From a checkpoint of a small image captioner: 24-pixel images, 9600 steps.
Rows from block 2 of the text decoder, named by matrix and row number. Rows with one number belong to one attention dimension. Each number is 200 + 20 x the weight over its row's rms, rounded and kept within 0 to 999. All counts start at 0. After the name is the row's rms in percent of the matrix's.
# v: cross-attention value (decoder.blocks.2.cross_attn.v.weight, 96x320), inputs 60-89
# proj: cross-attention output (decoder.blocks.2.cross_attn.proj.weight, 128x96, transposed), outputs 64-95
v.0,119,212,174,211,182,228,157,196,182,197,197,165,203,235,225,210,190,209,168,178,197,176,178,236,195,209,173,183,244,219,218
proj.0,120,185,205,224,204,193,200,195,188,185,220,238,183,224,167,213,198,207,198,209,191,201,226,173,217,218,189,164,165,194,168,221,186
v.1,112,211,196,209,221,172,196,210,167,202,193,176,200,175,178,199,198,193,173,224,234,180,174,215,179,194,182,188,209,195,212
proj.1,109,197,189,201,193,234,185,216,195,214,209,185,232,145,193,258,189,186,211,205,228,197,210,182,181,242,178,160,192,199,207,194,173
v.2,097,182,223,220,169,185,204,201,170,204,193,185,229,167,216,208,200,198,199,184,168,228,208,183,202,202,208,173,200,213,220
proj.2,093,195,204,282,189,195,213,204,193,247,207,189,229,187,200,215,181,224,215,185,193,172,189,231,191,247,194,178,209,204,162,203,206
v.3,090,251,213,180,170,207,183,199,201,200,213,165,181,181,208,235,228,224,204,207,197,144,199,222,210,195,181,210,199,220,191
proj.3,086,198,173,181,196,213,201,207,166,176,180,217,175,208,184,182,178,222,198,239,185,208,194,165,223,207,188,200,204,207,231,237,189
v.4,097,163,209,199,215,219,176,196,186,194,209,189,139,214,185,221,208,207,208,188,188,205,180,196,178,234,195,200,218,209,196
proj.4,104,209,207,201,192,166,180,188,196,221,228,167,188,203,187,202,208,207,187,215,180,189,199,204,213,215,196,197,232,197,204,192,187
v.5,102,239,233,172,193,217,233,205,206,198,205,191,186,200,142,183,274,207,196,152,134,175,195,178,205,215,231,240,180,195,200
proj.5,097,202,230,221,193,193,215,204,209,235,213,238,213,201,208,191,190,210,190,231,149,192,154,222,228,233,201,195,238,179,207,182,191
v.6,082,208,220,144,181,205,198,220,204,187,199,193,180,169,181,205,222,195,218,204,181,227,169,198,193,224,225,219,192,191,230
proj.6,085,206,223,227,184,173,226,196,227,204,171,184,191,202,200,164,196,186,242,220,187,192,202,208,223,221,215,202,208,195,177,183,229
v.7,109,186,180,191,219,209,216,207,174,191,199,195,184,199,203,176,227,205,174,227,203,204,254,197,230,190,173,190,190,190,196
proj.7,112,203,197,204,206,197,192,204,202,216,202,231,251,192,188,206,184,193,215,219,204,164,200,192,230,215,178,203,232,192,216,180,221
v.8,089,209,216,198,195,187,178,189,205,207,207,204,225,190,196,204,200,199,186,193,188,192,158,203,236,204,228,190,162,216,165
proj.8,095,230,176,199,202,198,192,208,188,202,187,182,168,156,196,211,202,174,160,169,183,232,214,217,197,149,200,184,197,217,195,183,169
v.9,102,201,210,165,189,188,220,198,189,191,187,208,195,154,197,206,221,208,178,200,207,201,236,212,200,198,250,232,206,187,215
proj.9,096,187,150,206,201,185,218,189,190,205,227,202,224,190,222,177,193,221,227,236,190,196,152,199,200,188,228,178,211,202,193,217,182
v.10,102,172,215,231,199,177,188,198,190,200,207,198,216,225,187,212,224,225,181,217,196,192,221,209,226,189,192,223,203,221,194
proj.10,105,199,131,221,215,188,193,199,187,209,223,215,189,189,205,186,216,222,224,234,186,185,195,244,238,184,185,218,215,217,159,186,183
v.11,105,184,200,184,210,217,179,210,215,190,194,208,194,187,225,201,190,206,210,187,193,215,197,194,168,234,187,165,186,187,184
proj.11,108,161,207,221,176,192,235,201,142,211,225,187,213,235,196,205,197,194,203,170,209,195,169,188,206,214,218,181,195,192,215,208,209
v.12,100,243,213,211,193,186,184,215,163,201,195,198,245,188,197,234,170,191,162,190,201,183,151,211,197,186,190,158,203,178,194
proj.12,102,210,233,209,215,259,214,210,171,194,197,202,215,167,176,215,200,212,215,176,200,181,191,171,198,226,202,196,164,207,223,206,173
v.13,090,202,188,221,159,186,182,213,169,204,189,168,216,167,241,188,142,217,185,204,213,188,201,194,227,184,208,190,173,187,205
proj.13,084,217,179,212,187,203,208,219,197,226,202,187,222,168,212,198,196,209,212,191,209,205,187,201,198,180,203,195,171,221,185,220,188
v.14,093,173,207,210,179,191,200,209,211,206,200,188,173,193,170,170,209,217,176,220,185,173,193,212,205,187,238,186,175,211,207
proj.14,086,203,204,236,176,206,186,198,176,231,229,199,171,209,194,196,175,164,220,215,251,209,187,201,177,182,181,173,225,201,208,197,183
v.15,108,218,174,166,219,202,179,189,204,190,197,191,227,239,173,182,250,189,197,217,202,170,143,212,210,207,166,205,193,217,222
proj.15,109,211,176,164,184,200,195,189,189,179,186,207,173,228,180,231,207,204,161,214,149,206,210,197,236,215,231,203,221,179,178,204,155
v.16,093,137,184,202,204,207,219,195,228,196,203,203,168,187,196,188,177,206,202,215,205,247,200,199,186,206,247,217,224,220,232
proj.16,090,197,187,226,199,169,188,172,238,221,227,172,194,203,213,215,196,180,198,220,235,220,201,234,172,196,215,198,218,202,203,218,230
v.17,103,187,194,242,190,205,167,175,184,206,201,210,204,198,193,248,202,205,197,190,170,188,188,207,199,204,187,150,214,212,166
proj.17,102,204,192,217,198,219,179,184,158,221,237,214,196,180,189,222,236,223,165,172,192,222,207,163,202,175,179,175,213,206,206,198,173
v.18,097,152,180,188,192,224,182,205,203,203,191,187,200,186,244,171,182,213,170,163,195,202,228,208,182,202,199,207,210,199,244
proj.18,100,182,209,208,198,149,203,206,191,186,227,196,239,209,196,214,167,175,181,197,202,179,192,213,206,184,192,166,169,195,174,219,200
v.19,106,227,225,229,229,212,167,201,175,200,201,185,224,212,186,214,227,206,200,218,246,149,141,206,200,190,150,184,213,183,191
proj.19,104,201,216,169,214,235,180,196,196,193,195,183,171,199,221,189,224,259,219,228,164,202,216,174,199,197,176,221,192,206,198,182,179
v.20,103,163,182,217,177,208,165,200,232,201,200,178,220,227,235,176,173,197,209,239,201,261,186,216,229,184,183,188,201,207,234
proj.20,096,208,201,184,177,185,190,179,228,169,181,199,192,216,183,256,198,153,177,218,220,197,259,212,211,193,191,206,185,186,172,212,202
v.21,111,199,182,224,203,192,209,213,206,202,203,205,178,217,160,175,183,226,192,145,173,176,222,178,208,213,195,226,225,195,209
proj.21,108,206,201,171,234,185,192,213,229,213,197,237,192,193,204,171,205,209,189,216,189,224,188,222,198,211,184,180,164,195,218,185,188
v.22,115,222,216,200,201,203,216,202,202,202,191,239,210,219,234,175,143,186,211,149,162,266,231,172,194,188,244,216,189,196,164
proj.22,112,205,214,185,187,226,226,230,227,198,210,198,246,197,189,212,185,175,205,140,215,178,159,220,208,198,211,194,198,199,213,181,190
v.23,086,193,171,227,198,204,207,187,184,198,203,172,225,209,209,205,195,188,216,254,225,176,167,208,223,239,160,155,207,218,173
proj.23,078,220,217,209,181,208,185,162,179,210,180,195,147,198,223,199,203,197,171,182,202,227,259,183,176,192,206,195,196,208,196,199,212
v.24,105,214,178,176,211,222,222,192,232,201,207,211,205,172,206,185,246,208,205,206,186,154,232,194,200,217,173,190,204,215,231
proj.24,110,177,222,200,190,180,220,211,205,188,190,242,222,224,203,163,182,202,184,194,190,218,198,166,196,202,199,182,190,197,206,202,246
v.25,095,183,228,209,172,209,205,205,201,212,206,165,193,205,201,211,168,217,188,129,150,195,208,203,164,177,227,224,213,200,213
proj.25,090,204,211,196,211,195,203,183,196,188,209,200,170,222,199,205,200,172,195,228,209,191,196,222,197,206,171,201,195,203,213,235,187
v.26,075,198,182,156,222,198,224,188,197,196,200,213,191,190,185,188,183,173,222,196,154,224,202,181,213,230,171,170,213,212,175
proj.26,076,216,193,213,181,186,208,203,215,227,188,191,239,190,194,225,203,127,171,161,180,201,201,186,208,215,193,174,228,218,202,194,200
v.27,101,170,195,194,233,195,219,202,186,198,202,217,171,166,198,225,240,197,169,245,255,160,180,191,202,211,216,215,202,212,212
proj.27,107,200,198,216,209,167,162,229,178,202,216,187,175,155,201,190,177,214,196,185,205,209,216,208,182,199,225,157,178,198,198,208,183
v.28,102,143,173,174,211,200,235,214,211,205,193,219,196,182,199,194,183,204,163,215,170,185,246,212,193,173,201,225,207,198,262
proj.28,105,211,194,185,198,172,186,188,213,189,229,210,207,206,188,185,209,157,193,174,207,181,192,193,220,178,216,226,198,241,215,241,205
v.29,100,211,213,199,247,203,205,183,195,190,193,185,183,253,208,165,213,207,196,209,256,177,222,198,229,229,200,226,193,205,135
proj.29,097,199,164,188,184,190,188,231,206,196,214,184,193,187,207,193,192,209,201,193,196,210,193,229,205,169,183,177,232,205,216,176,193
v.30,085,186,183,203,210,190,194,198,195,212,188,205,183,196,203,220,228,210,194,208,239,141,200,242,170,211,189,214,203,193,234
proj.30,077,196,203,158,211,218,174,179,185,191,202,193,178,197,212,185,222,214,189,219,205,205,207,175,185,145,210,222,170,202,182,193,206
v.31,097,168,195,190,162,192,202,207,202,192,203,202,231,160,221,203,187,209,219,252,223,221,197,205,233,184,215,206,190,208,227
proj.31,095,229,163,187,202,162,189,179,179,189,197,161,166,213,230,167,179,204,206,190,195,209,214,205,222,147,220,246,199,223,196,242,202
v.32,115,228,237,198,198,192,168,207,188,189,209,190,207,188,210,177,202,214,209,194,211,193,176,194,216,232,205,173,187,187,179
proj.32,122,216,225,176,214,187,229,199,200,191,169,169,184,188,213,153,177,203,216,216,190,200,205,202,201,183,189,203,206,198,210,162,202
v.33,102,184,162,176,197,196,197,199,197,197,196,211,171,196,197,166,172,196,206,174,186,242,234,202,190,242,210,166,203,201,190
proj.33,102,203,216,221,176,186,206,198,202,208,212,209,230,197,194,217,182,178,182,176,213,202,208,204,195,215,210,175,225,192,227,207,240
v.34,110,165,245,219,195,205,210,208,189,197,202,223,250,204,196,210,196,201,192,192,182,195,211,200,176,191,220,195,219,192,204
proj.34,112,220,242,220,194,205,217,165,205,185,216,211,168,205,226,157,217,215,233,224,207,202,209,208,202,197,201,233,213,216,208,190,215
v.35,107,189,196,174,196,188,230,182,212,195,202,198,205,179,204,193,237,214,200,209,204,168,222,197,219,183,221,230,203,226,241
proj.35,111,171,147,228,226,174,193,190,214,219,177,220,194,197,220,197,187,197,194,244,199,230,206,225,202,210,188,190,200,188,182,226,235
v.36,086,228,224,213,190,199,198,198,228,205,207,224,171,188,217,238,195,206,207,229,204,219,219,214,195,181,223,208,197,191,204
proj.36,082,183,183,199,217,221,201,196,236,203,198,208,201,175,201,209,224,205,198,224,222,192,212,167,202,207,186,235,183,209,216,211,239
v.37,102,142,187,192,189,203,185,208,197,205,186,203,205,196,221,198,177,220,172,163,185,177,222,218,203,186,210,201,205,193,278
proj.37,100,186,217,219,220,157,197,195,201,199,221,200,190,212,185,186,196,188,203,195,209,182,192,221,211,171,195,194,176,186,167,220,211
v.38,097,210,200,206,164,204,213,231,220,210,208,203,178,163,175,191,176,211,191,188,153,262,226,199,200,176,227,236,168,174,216
proj.38,092,227,200,195,182,188,214,186,229,236,211,206,227,201,191,201,206,180,237,192,199,184,160,206,215,199,216,250,202,208,208,196,206
v.39,108,156,185,206,165,194,183,213,201,204,215,184,225,179,185,193,223,206,211,219,168,214,217,192,231,190,159,192,176,206,219
proj.39,105,244,211,188,189,153,194,190,171,207,158,212,201,200,177,190,200,188,210,191,186,197,227,216,236,190,182,221,213,195,199,203,191
v.40,111,213,213,186,242,223,165,209,197,194,207,187,221,189,192,188,215,212,166,217,211,153,135,198,211,207,176,172,213,217,224
proj.40,114,193,203,219,198,204,214,212,176,217,190,183,199,195,178,211,203,172,211,196,190,217,203,186,221,216,193,180,207,219,200,218,186
v.41,108,184,162,218,187,201,197,200,227,216,191,185,181,195,183,200,170,199,204,171,166,212,240,232,190,197,174,188,236,175,240
proj.41,108,185,203,216,216,184,202,156,241,223,207,223,196,216,198,225,245,166,188,214,199,207,218,172,173,197,190,210,179,209,175,209,228
v.42,104,206,184,192,177,203,187,205,195,206,197,190,250,174,166,187,202,185,209,211,175,241,160,193,205,163,193,207,194,196,217
proj.42,108,222,193,190,169,211,196,189,208,210,181,186,215,219,195,222,215,207,221,170,164,211,195,189,210,205,223,214,215,207,163,206,157
v.43,107,215,198,229,181,185,179,180,179,196,203,210,167,211,210,233,208,205,216,211,224,197,230,205,228,228,195,158,198,202,163
proj.43,109,216,208,178,213,221,175,206,202,169,199,215,189,178,207,179,190,256,191,227,213,191,229,193,201,190,174,192,226,173,224,176,222
v.44,098,248,235,203,196,226,170,208,238,205,210,195,183,221,204,211,194,200,220,170,155,253,167,193,191,196,215,210,204,210,181
proj.44,101,183,205,175,187,233,225,221,205,186,194,193,202,229,168,234,197,187,209,198,209,195,166,192,227,240,200,210,213,201,226,201,184
v.45,092,195,202,212,230,186,198,207,162,203,190,198,232,245,206,194,198,198,179,210,236,176,188,204,218,183,182,194,192,160,183
proj.45,089,218,202,157,253,224,177,196,190,183,212,186,215,191,226,198,214,215,174,205,183,176,197,200,200,156,192,238,187,203,198,177,149
v.46,087,211,194,224,183,197,144,190,187,193,192,220,273,240,209,178,166,195,208,164,190,227,173,210,195,207,187,160,204,196,180
proj.46,091,214,220,189,173,236,225,183,190,174,203,208,188,225,200,200,224,239,208,185,194,203,203,205,211,189,209,212,213,188,181,185,183
v.47,105,218,202,200,184,200,216,214,221,205,194,220,232,213,193,193,185,179,208,203,193,234,202,207,178,184,234,237,207,214,226
proj.47,109,192,186,223,168,216,229,199,229,190,192,222,177,220,211,198,218,200,247,196,223,210,203,221,194,234,247,218,190,208,161,212,227
v.48,106,162,185,172,205,180,210,182,188,206,188,189,143,205,196,207,173,195,218,193,222,212,204,214,183,217,196,177,211,181,221
proj.48,109,194,188,201,207,184,186,191,208,208,209,199,179,236,180,206,196,164,226,206,185,183,209,211,188,239,194,210,187,189,185,200,192
v.49,105,226,170,218,220,159,165,197,172,209,197,195,214,209,159,191,196,204,188,179,194,198,178,212,219,200,190,228,223,189,217
proj.49,105,191,196,205,212,224,201,183,200,215,231,211,215,191,192,199,212,214,215,224,213,212,202,204,211,202,219,175,207,188,183,217,156
v.50,101,236,172,172,178,198,216,212,176,198,194,191,184,224,192,180,152,179,175,179,168,197,175,218,225,193,194,246,164,190,202
proj.50,103,229,193,200,206,179,215,187,215,225,212,190,217,224,185,229,204,215,180,211,193,198,170,203,220,249,250,205,165,142,193,200,223
v.51,098,251,211,231,247,221,193,204,197,192,207,215,206,207,222,211,207,212,186,175,206,175,173,184,169,221,182,222,236,210,176
proj.51,102,201,206,185,201,225,197,210,184,190,210,188,243,184,180,216,195,221,154,213,207,218,164,195,200,150,212,218,221,210,188,204,202
v.52,109,198,180,178,208,185,195,193,218,202,211,166,168,210,221,190,179,202,212,197,209,193,206,181,190,201,189,206,209,223,193
proj.52,110,201,186,202,181,231,194,174,197,196,186,177,210,241,164,231,178,212,196,190,209,217,165,219,199,200,169,213,193,205,206,202,215
v.53,089,252,193,207,218,207,191,198,204,183,186,226,256,219,221,163,206,200,196,148,194,191,148,202,183,227,179,219,215,192,203
proj.53,097,192,227,191,206,173,218,218,204,220,221,209,227,178,240,191,214,223,193,197,209,200,175,176,201,151,227,203,195,212,188,188,212
v.54,088,185,220,224,133,176,188,210,214,210,187,236,203,152,197,231,212,185,200,234,196,173,208,218,207,195,219,186,179,198,209
proj.54,090,222,191,196,192,210,217,210,209,182,205,226,155,162,201,167,196,194,206,201,195,199,236,186,207,226,206,178,200,186,207,225,186
v.55,108,228,175,214,190,193,196,184,215,186,192,170,203,229,237,164,183,210,233,181,194,225,221,187,151,203,171,198,224,193,210
proj.55,110,191,201,174,197,185,189,230,220,221,179,175,237,203,222,234,196,187,191,193,180,215,178,179,185,210,179,212,213,205,195,209,177
v.56,108,209,161,207,207,208,170,171,218,212,186,208,180,182,194,223,206,191,206,183,180,203,186,202,236,232,180,198,182,183,225
proj.56,111,195,203,200,221,183,175,222,218,181,190,227,218,202,225,206,229,192,189,190,210,194,196,190,182,192,216,219,197,195,196,181,176
v.57,094,207,198,216,230,188,223,219,154,188,201,218,201,202,195,192,206,192,211,167,199,199,216,191,210,217,222,235,191,194,187
proj.57,084,211,179,158,198,193,186,214,187,204,195,197,189,213,206,162,225,161,184,205,186,194,181,178,238,182,183,217,196,215,227,164,160
v.58,103,200,193,223,176,193,183,192,213,200,210,183,189,203,211,215,200,194,226,220,196,196,208,185,204,223,209,205,180,210,208
proj.58,109,175,195,210,201,190,197,242,223,186,198,220,196,238,214,168,171,213,219,193,229,205,197,214,187,202,177,206,178,192,202,192,184
v.59,086,183,190,208,151,201,187,199,214,193,199,177,222,221,185,176,194,196,214,225,179,230,213,191,206,172,217,197,181,203,218
proj.59,089,200,202,204,193,179,214,179,207,208,194,175,188,188,232,215,210,227,218,181,198,183,193,184,198,215,178,199,172,198,207,190,184
v.60,099,202,197,162,192,168,232,188,215,202,209,196,207,202,248,205,222,200,196,187,209,194,177,225,182,218,199,182,212,207,203
proj.60,105,234,205,210,196,176,208,199,162,239,195,188,189,197,210,163,176,173,195,179,181,226,198,218,209,208,183,182,216,166,198,234,227
v.61,092,212,195,193,178,211,183,196,216,194,187,172,202,213,222,206,168,186,200,227,213,183,163,226,189,196,212,175,218,201,188
proj.61,087,214,216,213,163,220,173,190,184,229,176,196,177,179,220,188,170,203,238,198,200,217,243,227,184,222,205,158,189,203,194,222,185
v.62,097,205,185,151,241,199,207,209,184,187,190,204,191,200,190,179,213,202,151,170,195,190,163,232,233,194,204,229,215,211,195
proj.62,096,215,201,197,207,218,167,151,176,198,194,202,186,195,190,209,233,196,192,211,193,214,194,179,237,192,225,183,206,220,204,174,231
v.63,099,226,183,179,166,181,191,195,207,195,200,207,172,237,219,186,186,195,203,209,210,167,198,245,204,201,181,192,219,195,196
proj.63,095,201,207,169,215,197,226,179,261,194,215,203,171,183,194,221,200,190,170,182,206,218,197,180,219,227,206,208,160,213,194,235,235
v.64,090,200,206,245,191,196,172,204,197,201,197,226,177,176,132,211,222,206,231,211,178,215,249,184,206,195,185,222,185,189,202
proj.64,089,197,172,179,210,225,213,221,229,172,207,207,232,178,202,228,232,187,190,201,209,195,201,177,199,226,214,219,212,219,210,187,156
v.65,085,193,185,188,224,223,208,198,158,186,192,159,193,212,235,157,226,200,171,235,236,201,178,189,201,202,211,190,215,201,177
proj.65,081,172,190,212,205,176,204,204,218,237,208,179,178,200,190,188,223,230,224,226,221,210,212,140,213,190,165,200,208,202,185,174,220
v.66,098,192,174,174,245,219,216,203,179,201,196,221,152,172,186,204,190,196,166,180,171,207,181,224,220,174,206,231,201,195,214
proj.66,103,211,179,181,205,204,141,199,178,202,166,182,225,193,189,235,229,165,169,228,179,210,202,192,220,235,237,224,205,184,206,196,220
v.67,089,208,213,212,182,207,194,182,212,200,192,212,191,181,229,229,197,206,178,200,198,203,205,212,185,239,175,188,237,201,221
proj.67,087,213,215,221,195,221,206,167,200,194,215,222,211,196,194,229,198,218,202,216,162,215,175,199,189,195,201,202,219,200,182,226,223
v.68,098,202,216,198,210,183,236,197,148,205,185,204,205,200,179,222,173,187,238,180,141,234,206,176,204,189,229,209,190,187,192
proj.68,095,214,237,180,188,225,198,208,202,206,180,161,184,214,214,203,213,176,187,199,191,213,185,204,197,196,178,175,216,189,218,174,166
v.69,090,192,202,195,237,179,211,187,184,187,204,217,193,227,148,210,233,191,211,192,172,228,161,199,215,218,191,237,199,190,207
proj.69,089,237,208,196,219,184,206,213,221,203,215,206,175,189,208,227,234,166,183,202,178,202,189,183,219,221,209,214,223,182,205,184,172
v.70,103,197,180,186,198,194,209,221,187,201,217,192,154,182,195,175,175,195,214,192,203,183,210,194,205,208,186,187,191,212,202
proj.70,105,193,179,211,174,193,201,229,215,223,214,162,218,217,176,184,212,177,193,178,229,181,217,203,167,222,204,198,163,260,212,189,213
v.71,106,187,231,223,212,171,212,193,179,210,207,210,221,205,189,266,228,210,208,212,217,203,220,189,191,223,221,172,198,188,194
proj.71,108,225,190,219,224,212,224,187,178,200,236,203,177,194,201,148,188,193,187,183,203,193,216,213,191,165,182,167,221,173,219,205,163
v.72,105,228,170,214,180,170,168,196,205,226,200,194,196,164,200,194,184,186,224,188,186,199,179,217,210,184,194,228,207,199,229
proj.72,113,206,182,173,187,202,205,189,215,222,184,186,222,166,191,210,216,215,187,212,197,207,195,175,190,221,210,213,201,193,219,209,189
v.73,103,169,188,162,209,204,220,200,199,216,210,194,222,194,195,163,208,189,170,224,190,198,197,201,250,125,183,219,171,212,199
proj.73,109,213,200,214,192,210,165,183,197,191,157,207,196,204,178,246,219,205,194,210,173,183,213,196,217,201,222,199,208,191,184,199,228
v.74,099,193,186,193,201,187,189,205,167,208,209,198,215,244,200,198,183,210,199,184,188,221,212,214,218,195,220,199,188,184,217
proj.74,094,195,176,191,227,187,201,167,183,212,202,227,212,231,223,181,199,201,165,172,207,207,197,214,227,163,197,186,181,205,247,188,176
v.75,093,189,197,185,216,205,212,197,227,190,207,194,189,237,222,172,192,203,233,184,229,200,173,219,182,196,185,206,207,200,198
proj.75,090,208,197,179,187,155,178,214,222,193,205,196,172,188,178,245,197,163,169,188,184,193,240,202,190,188,217,234,205,198,194,206,228
v.76,107,182,198,179,238,219,207,199,202,208,200,213,202,162,172,178,198,208,224,177,203,241,215,186,196,187,201,194,175,193,209
proj.76,108,194,178,188,190,210,218,181,174,216,175,194,240,222,219,202,221,177,236,182,220,175,192,195,175,193,218,207,227,241,249,167,207
v.77,098,214,190,212,197,205,165,199,192,191,198,180,204,207,161,183,216,206,168,173,187,192,169,199,216,210,203,236,206,208,179
proj.77,086,178,202,207,202,188,167,242,171,192,201,226,203,204,199,184,213,189,237,199,212,242,207,214,237,180,194,177,188,183,177,187,145
v.78,114,214,158,188,199,171,213,198,215,188,212,184,159,217,212,204,208,206,205,195,183,198,224,198,207,204,142,177,197,216,181
proj.78,115,210,210,236,207,222,161,243,227,197,202,187,224,211,222,215,223,171,175,170,206,227,214,195,185,195,184,187,204,227,201,220,194
v.79,103,176,188,216,189,150,205,196,202,213,220,162,188,233,183,201,224,199,256,214,210,232,252,175,175,175,191,195,211,210,193
proj.79,106,220,182,208,192,233,184,209,218,212,196,172,193,211,199,209,194,176,202,173,194,217,211,210,180,220,154,191,233,210,223,228,144
v.80,092,215,214,236,180,217,178,200,210,193,176,178,165,174,211,203,182,206,192,228,214,181,233,188,196,191,192,192,200,186,176
proj.80,094,166,188,186,193,228,184,229,223,171,177,213,209,193,156,233,180,188,219,237,201,211,224,185,198,226,192,210,215,193,173,209,187
v.81,109,200,178,204,186,191,181,195,209,209,197,169,227,205,208,207,134,192,210,205,212,185,187,198,208,158,183,178,201,212,178
proj.81,102,204,238,196,181,217,188,190,214,169,189,158,174,186,191,213,196,184,199,208,211,167,225,217,182,176,186,190,176,217,202,222,188
v.82,120,187,231,212,228,211,231,202,172,206,215,212,199,220,200,225,217,200,188,198,229,215,183,209,157,226,206,198,223,197,200
proj.82,119,184,233,195,216,198,187,227,182,201,217,231,188,215,190,196,188,189,240,225,172,190,212,227,206,193,211,200,216,204,170,230,180
v.83,092,204,214,178,210,199,218,193,233,210,211,212,185,188,166,199,186,206,214,172,165,218,171,190,226,218,178,200,183,190,205
proj.83,085,194,234,216,197,203,218,202,175,209,197,204,242,185,200,216,231,182,219,181,223,198,191,220,174,184,205,217,230,174,191,204,211
v.84,103,221,204,199,171,196,206,202,246,183,207,194,166,182,214,196,258,201,168,222,199,169,209,218,233,203,204,214,206,213,186
proj.84,099,180,202,195,202,192,198,226,200,196,183,199,208,160,201,178,191,210,211,209,222,229,191,188,229,247,163,204,191,172,160,214,227
v.85,092,197,189,210,245,190,189,193,199,210,218,182,206,204,168,202,184,229,221,206,227,222,210,185,184,174,184,229,242,203,208
proj.85,089,173,182,185,221,226,184,185,207,178,200,187,240,211,207,234,195,220,197,244,209,173,174,217,168,197,207,226,216,213,193,215,169
v.86,081,188,195,201,185,192,180,202,205,195,199,220,215,215,188,200,220,203,194,216,213,196,197,200,200,187,209,245,181,188,207
proj.86,078,222,184,204,232,177,193,221,204,208,203,228,191,183,217,196,190,211,211,192,205,194,202,186,213,206,218,205,179,159,199,206,155
v.87,098,194,184,218,236,188,211,220,188,213,211,196,163,145,211,190,185,196,208,199,227,189,200,193,182,202,202,240,192,201,204
proj.87,101,193,147,189,189,196,177,244,193,210,202,184,227,224,166,174,170,188,182,234,214,188,208,202,173,216,239,224,195,185,204,197,194
v.88,109,223,154,192,182,158,187,193,201,210,188,178,232,205,208,135,200,191,214,198,204,208,197,214,197,158,172,227,186,191,214
proj.88,112,193,182,197,201,194,194,224,230,228,175,206,213,208,216,199,204,191,223,203,206,207,223,163,201,220,221,184,213,184,196,215,181
v.89,097,199,223,186,267,212,221,209,185,204,205,203,230,231,178,149,209,209,231,171,253,220,180,195,161,216,217,217,222,213,183
proj.89,100,175,201,184,201,221,233,165,194,205,229,219,192,231,200,191,183,218,241,201,228,187,190,213,189,143,218,198,205,242,218,174,227
v.90,101,202,202,205,217,174,207,184,201,215,190,232,171,179,180,212,199,191,238,186,185,201,204,180,171,196,201,198,219,195,199
proj.90,099,203,177,155,193,249,227,198,235,188,201,154,206,198,196,192,192,166,183,170,232,213,166,188,194,214,206,205,199,206,209,207,185
v.91,099,190,202,205,216,202,207,189,170,214,186,215,214,172,201,217,149,198,208,211,165,227,178,170,154,177,221,179,216,188,216
proj.91,089,193,205,196,187,244,206,173,207,200,188,154,220,225,204,188,171,216,179,223,210,188,160,210,187,209,227,205,219,171,211,215,215
v.92,099,231,197,226,186,177,201,233,176,198,203,174,205,182,187,170,191,213,204,210,234,186,213,208,186,185,217,248,208,194,185
proj.92,103,177,166,180,208,208,209,222,208,205,217,195,209,183,206,158,189,209,223,245,229,204,226,186,187,221,216,190,200,206,218,216,171
v.93,093,204,188,208,165,177,179,205,211,198,200,166,202,187,225,173,185,206,205,191,206,191,186,207,176,192,229,221,226,200,225
proj.93,099,207,161,163,174,184,211,167,169,224,194,160,202,176,179,187,173,211,192,211,193,203,177,192,210,242,178,205,194,179,205,211,186
v.94,108,191,202,183,220,159,205,202,211,199,202,206,189,177,223,187,244,198,191,206,225,190,180,228,190,191,205,219,239,216,216
proj.94,106,193,200,159,204,228,187,191,187,201,189,193,175,158,216,156,210,188,220,218,221,179,190,155,206,216,202,192,215,224,197,210,194
v.95,101,229,217,186,199,174,214,190,189,195,184,198,191,182,194,187,181,216,198,186,215,176,213,200,199,186,183,191,235,187,202
proj.95,098,156,219,198,203,224,207,207,224,206,215,188,212,190,200,202,213,195,250,213,232,184,204,178,169,182,181,164,204,224,172,207,188